Rows from block 3 of a small class-conditioned image diffusion model, named by matrix and row number. Rows with one number belong to one neuron. Each number is 128 + 24 x the weight over its row's rms, rounded and kept within 0 to 255. All counts start at 0. Numbers have three digits each.
After each neuron's rows are labels from the 100 images, of 14848 (inputs lightly noised), where the neuron reaches its highest value: "strongest on" is what is common among them. Only what is clearly more common there than usual is listed. The data: simulated stained blood smears.
# fc1: MLP up (model.blocks.3.mlp.fc1.weight, 1024x256), inputs 192-255
# fc2: MLP down (model.blocks.3.mlp.fc2.weight, 256x1024, transposed), outputs 192-255

fc1.612:114177110115143130103096159124135143082163147122126116115103166097135117120107168110171129128148123110135122134132098126100098098150121113185126151100135116172125107094081124076093075108094155
fc2.612:135125146173143103115124131156128107114098134143090157169151128141182113116134163148130141132120119121136107136120120113133126125147134100121150111157159127100105127134140106150113108145117107
strongest on: crowded; crescents; round nucleus

fc1.294:137100157117150089146134139114103167105110109141137094130132173141132130116109136170117114119161096110130155128090097113091137144173128107095112132077125155125107103159130126066174112098151150
fc2.294:125162132143129121138127158115128127141161111151109109147115130099128138153150111172107120148147142156182116074174132187126114093095134149172109148135148132140142114134160147125076139151118126
strongest on: crowded; spiky cells

fc1.619:149109145175141153127084142139119131108114132134116134107134167102150134103192114132102146160136145111129148160146131169138114144131159140145123101113117120162103123107151077143113124112098147
fc2.619:130089116128148128146142132147125127117122159134131113155109117163109131109168103128136150142081157142132120092089160118188181126120112082101141141145129131085096110168148151141164039135091123
strongest on: target cells

fc1.456:130115125144097140153163138111150134126154144110124133123146156119157132168187082119139104169130149132146153114090081147147111143160130138138104173108092120108154139098122142119179110151078118
fc2.456:127105116140073117131148167116114151137102101143129103155082139118124139117093073143137177158157108122125075131156173145114132142093085133096141144137129085126122122128075154127106112120135128
strongest on: ovals; crescents

fc1.177:115129160142111145150081139108129137155106119128093104132113178109108133149143126127086107156108165149117137111113119177140097122116133153111109136131140120124110104110131117169102112147099140
fc2.177:161076106118104077127142098141153136092140114110129100141151152108122134090138180115153120127098097185129121128085111148132119137094057134112131139114159138115162093132084165160152148135153131
strongest on: ovals

fc1.322:133137153093105122117060068148171113168080127113077142132105163128150126137144144123102167132133109131167141153112108161129143149110114180148103130154123118109098101105113114103089108092116113
fc2.322:118124079088093111174145139124097145191132106123182128141112177124172117113119120127126116111128147129109151147132136132122118117133146163139104153117131117111048119128121078123097102119117111
strongest on: band-shaped nucleus; kidney-shaped nucleus

fc1.679:116140153114113133154151079120118126132151142131096107126110152099100111155129102142106093110131129107124150157119172154120146152113095130178152100132139109191139146093117152125119154131123148
fc2.679:098148166142087111135126089098135127158107146125124078142115084115129098118163136159097145115091126109109135134107164146132114092137089131077127091128129134163126100130159111139110101104162162
strongest on: dark grains; kidney-shaped nucleus

fc1.292:103182113130095149174121114153168107149178144101137107153152156126130147194114080126165135106114127117157145156107163137158119144099120127141138138166152126162145119116127120132115130125146123
fc2.292:081132128132116156082153131169154150125128111130164161151103123113133085146117133123144132153146133116150122097110130107113159118137135086089124091068130118063156130077117120130147142134132176
strongest on: two lobes with orange grains; crescents

fc1.594:140136148125165131111123125151153125137132139143125086140129127052146113152155109132121101116124117124167137125085137156138097124136108116163119136142092113164181115134106124120116076106067172
fc2.594:136142136145078121117156131139155150125131111153138145129139102159096166079124148145104156132108149168111109115107118120154164135126125146143164120118115095085136101126147201125131152145133099
strongest on: crowded

fc1.551:093115078091137104122186174151135147172139107155119098147112114077151118129155100133122146176114138104142160147094164120120154170092108174120144103134128072124124152089147135141097177112108114
fc2.551:161138144122147189140066105145110141114123136081142124114130123122149122091128144134099109128151135138130130141133117155110135085117167106111133120134106150124172113139135098114150103172125128
strongest on: two lobes with orange grains

fc1.293:103124135110120134118123087134160098117172120177125122098129155112108151168149137159149073127174119116131126147124124154129132130111157161128101112134104117167140095096140114128112138123085107
fc2.293:182134156098143114117135131147113187127114143092156130132133125108128159110174150139105201122103132150113110137125128162151102161113081131112157143096139157104139161149112137160163124160137130
strongest on: crescents

fc1.675:095141135101089106145171139134126109114123140078118146085126141151136178126112152137103104096129130113117137145080131144106106154091112137152143102159146126136072129090118112128124117116145134
fc2.675:136134136143108123128089160118150111154173131137126138147144116084157102127138135162117068179105117147113125170166124126114107088116165116129143154132117176120098156127112122115159119115132127
strongest on: band-shaped nucleus; two lobes with orange grains

fc1.145:168116138116179141117100067130097120131125098149127137161074144146131137122146123139053119130088111145113149141158126172163146104117092108140134140111126104127134126137125145127113173169119143
fc2.145:170162169170109111125159140152128161134108136095110104121160129121148151092128086115141106135100130145120096150128155120096073131158098132131172152070150127084166156113085100141139117127132084
strongest on: dark grains

fc1.548:155120147115130067176103154109137100141153145106101140128133148140124143132107100127119117128154124118149142139123140141119112124179141104150122134150141110158093156120102126155158082173143112
fc2.548:080157096148141139089155120091125084107154152161147109128115187163134153132140127117136079169141135159129118144120132077142123114074137146107154116120143124105129111134175162136163156124109119
strongest on: spiky cells

fc1.402:131135102132159095109106142137178120138130125123110129123117116089128156189094099170121128134153105089159123120139109141149140169115149138135155147174141135104190104139162117095125121138117137
fc2.402:079154087106133145119134142156117164170130161100149125154103081152102124128099111144144136149137144144126131115125082122150117101087147156112193129131118099135131118123143120135123112151106105
strongest on: two lobes with orange grains

fc1.4:091126100109143141104168151173149111137136172088104085135096133168085185148128145103112145106110135104092144113101162153145102106121139121181127119138140083123173104106086123077086122120093140
fc2.4:122099169141106129091180090066100108156119111123189140116127171138115079142155136123133109151176155127165116141161137114102125104102120116118160143151098120157098137110145144157116116139171131
strongest on: ovals; crescents

fc1.194:113127140126184109115106096097148125141159116155131142138150140085102142175150106167183154166101149160154130121148152160149104150118144168155095075145153111158136145101143168170088115122115144
fc2.194:136100091140103104146091172112111143145118146122108070131106094125113105123124109092091085127151077070104110101123098118112124131154142125104164148166121163101180137135124055106119155130138152
strongest on: dark grains; target cells

fc1.344:126128113096095108070120123124107166173149107131116092152119155063089117147127100139161146120149129111120116085131146121129115122139108106120145124139169164154140139141152139128138158068079162
fc2.344:128159120099129112184092157124141133100082135120099161119154140187161149142144149088143099139145130168113092161146120094115135153152110148102128132105106078105106107103147107158122097147166096
strongest on: lobed nucleus

fc1.534:141149127133137080126115093140138112143183114129101137085107145102115127135132137146164110161147167089141162154157131167138133167133090139115156145111165139138163198136103140106156129097127141
fc2.534:126114113134182163102109145076148130075133123117158104113123103122108121049156127134108146138104184128097132157104119134144169118102096119127115118136105129117135143108146129104097125108134133
strongest on: dark grains

fc1.467:099138159138115125114132129108145095166102160143127123087079155139170115097153159116116156140160104101129173116116106144130152170117201135110130098131155122171130155097132103134141087099148129
fc2.467:132148167164111086144174108172115126124164110116108150126110112121113119139149100134130105100144116065088115156134147148168132148188135082062179156109163152120132155162116132190109151118115137
strongest on: lobed nucleus

fc1.25:108160142138120138131105148116130152143144140155111105094104180101184140141151148143121160121131089116141131187152142121122073193122128116149117119156134126149145118141122143113162106129117170
fc2.25:152080159138147130133137142155108124139138122094161150198176108133069154105170091139123161149123151121146109133114114174184137135149118133120095157141133104121148115136129124115125092182107079
strongest on: spiky cells

fc1.100:097187111097122135116124102163138112164118117113112136098134135172097136144144119079139154099159164133152149127081129127126096181091133149165104123153086125071176149115115149096159109147140117
fc2.100:129111125142087112151132121152140136100096127130156142181172142154137159149124144087147128115179125175128106099127103083126124101103095153138150112109140067099123160113134111115131131117121143
strongest on: band-shaped nucleus

fc1.277:153084134139132101135117081141151129149131133120137130113084108126120128094169110116122115162174148133146145125113122135136066109138151141141151100086134130119162132106140127147110127126106148
fc2.277:131143110088156145108103137159169113159136139112114122128117122136126125157116134153105152066145093116078117153151123151152127146159159121108099141176101124165128165158131158112118141116119142
strongest on: band-shaped nucleus; crescents

fc1.83:138142094112146120132083130104119113181095112132095148120088141135114146079156134123106119163131097141121134122109127140130114137141102105158113140085073125097143167105112133115152108156123137
fc2.83:102120133146124080118147149153132125107110120163100130121127046129130158123142159154148121120124137130108129160114153101137109092111126140123152103127108146147119052124134129110121137137132108
strongest on: ovals

fc1.463:153111153158084145149142128141188131148135139142112074119089142078132153155134154155148114126153125115120143106091135135121118135152106149144128103129127094116159147092086176146123099129132113
fc2.463:136115101138169162115110094119101136126100138152169129108140165151165122134132090119107131128098114127126131158135174134144151092124141160107102154114112133127127136127131096111127116133109165
strongest on: band-shaped nucleus; crescents

fc1.469:065129127116111128124143137108148127150153109097118083121138106165184126121152119141133151134118121117130139116077162120150149135136127160154113130130121103129127130094105100136108129129134158
fc2.469:096142116168136138149119122139089142110140133148194128088097137125079119129126152128113116148126209142137140170128153143057100154116122121146153118118124092133105132109149124145146142144135149
strongest on: two lobes with orange grains

fc1.289:146124161122127105141065097090136079106131117140102138142095118143139184130188100122152141135123138129155120132150134124143123130130149108138126073129133097163106153116139137140155108150137162
fc2.289:119153144104101148121155151160111116131139143144140161157099115090088139146170103088117133171124121123108131110100138176102117161114106138105156157117121124087163168133148132119137135141106133
strongest on: target cells

fc1.80:131126126136138071147144129135116158082142099161144086140123149147144152140134126100145125130136127083135151168118139157134106114108122099131156139114150127178122147133098138119105167104094143
fc2.80:137135131140148149121124116071118083137147118119154139102129070111110157100072160161102142067098139119167131111149121118159150111154125133113098112134076150112156137120148104105129098166148126
strongest on: band-shaped nucleus; kidney-shaped nucleus

fc1.250:140131120117157139086095115112135141153134150123086154107084141120140140177126128127168094106141108150122119119135143153131093124186119174151123080135127120176134106126104135080116104147087129
fc2.250:100116122146172116129119118071142130067145122118153110127133148146134093130155130153132135163133189102133105129126144166128153142099119126121128179132145113174126178109140144126141142090165142
strongest on: crescents

fc1.313:132118152087125159103109132107181130113140100117112125096104149127113091143150124149084112156149181137097124096102130146159108105124154152138109098112156133137107114098105102162104123118094120
fc2.313:108122109136170119150112073122095108143139144150120161173131113162142131128117130095166136123150107149158117161116121111144160150107091097147127121120137120149112131130157125107154099127126138
strongest on: crescents

fc1.365:094143148094124156152107146127174147161139117089105110132138116111093159130122131162121122152132102154110132111091166135150097161099115128141091092157168140164141140134121119066142123144103123
fc2.365:129134115167140131143128164186122118112104125117107159119137150131160111165156095147113138074137140101128092106125105084110109153127120133106121173152108171129132113132115123161138094118171142
strongest on: ovals

fc1.633:133132084125149122133109122119181126114146125102114119141128116113126165125098170160119142151118112146117102112164128138137134110113129137133103117121136168136121143103098121142128081102139162
fc2.633:122127145146112163085131114120064160167074100139140145112115142129144108118148102100142099135126144123146136141142118097110134083117115129098136110179100143110169106148166128153130154152112100
strongest on: dark grains

fc1.38:134141156147128113101131106133115091172146140123091138099103107097126160181139151143127109127124108102126162143153129139165136171136125133125094175139131135133141123153151142112097110180138122
fc2.38:154107101127113136154128124099135126148125124109097162088117085092093117143092159101146127161117141122139108131102095156122105143113151125139134128124119168166111163128088123132132136128172103
strongest on: crowded; spiky cells

fc1.743:102124109140133102169148058117134105138146137121114125105175151139145146124124140131134078141099133118137139135125124120128136099113084111141138128159143114166134125103084138145129133159086147
fc2.743:131119098117173163106128152100138174110122113118141134135139096078140114129154112145064128135085178114101097112129110136123105153122133124143088138082092124122103092142142147108127145123139138
strongest on: dark grains

fc1.409:167171161151064129136098088127118080091119122124129162138168122123171128145163097140103116126121128124169176129150137124097136191163153169129138139122127128133144128112155151159159147066134150
fc2.409:105087105178124096167131151103107127119121144099093142093179152097124143162079144116161105117155122103131138129163109143136089146135090121092120182113094116107145163128151108081111098098119093
strongest on: lobed nucleus; band-shaped nucleus

fc1.285:163158137106094131166141117137126133167110140139111128130110133162125100203109136119144146119180153115139135143124143152174101140142126153098150066135152109151148104112121145104148156135132177
fc2.285:120106124110156144123112142131141156124149123142148117144108139101123139073138107148122139137057135123171084071148149125098113109132087126143129148146121146103067181094161131138124107144128110
strongest on: kidney-shaped nucleus

fc1.32:172147162146147114168102137111100143104104157110100108172119118111099128180110123142099091127128128132145149153111087148116110129132096108125090148113105150139181132133112152128171120119124123
fc2.32:154125167129131149145151156139126189112166118160116084142116118129090134108105156138102147122134123160115087084099069118138167131127079114127141114120121135122129139170153141153133165148071146
strongest on: kidney-shaped nucleus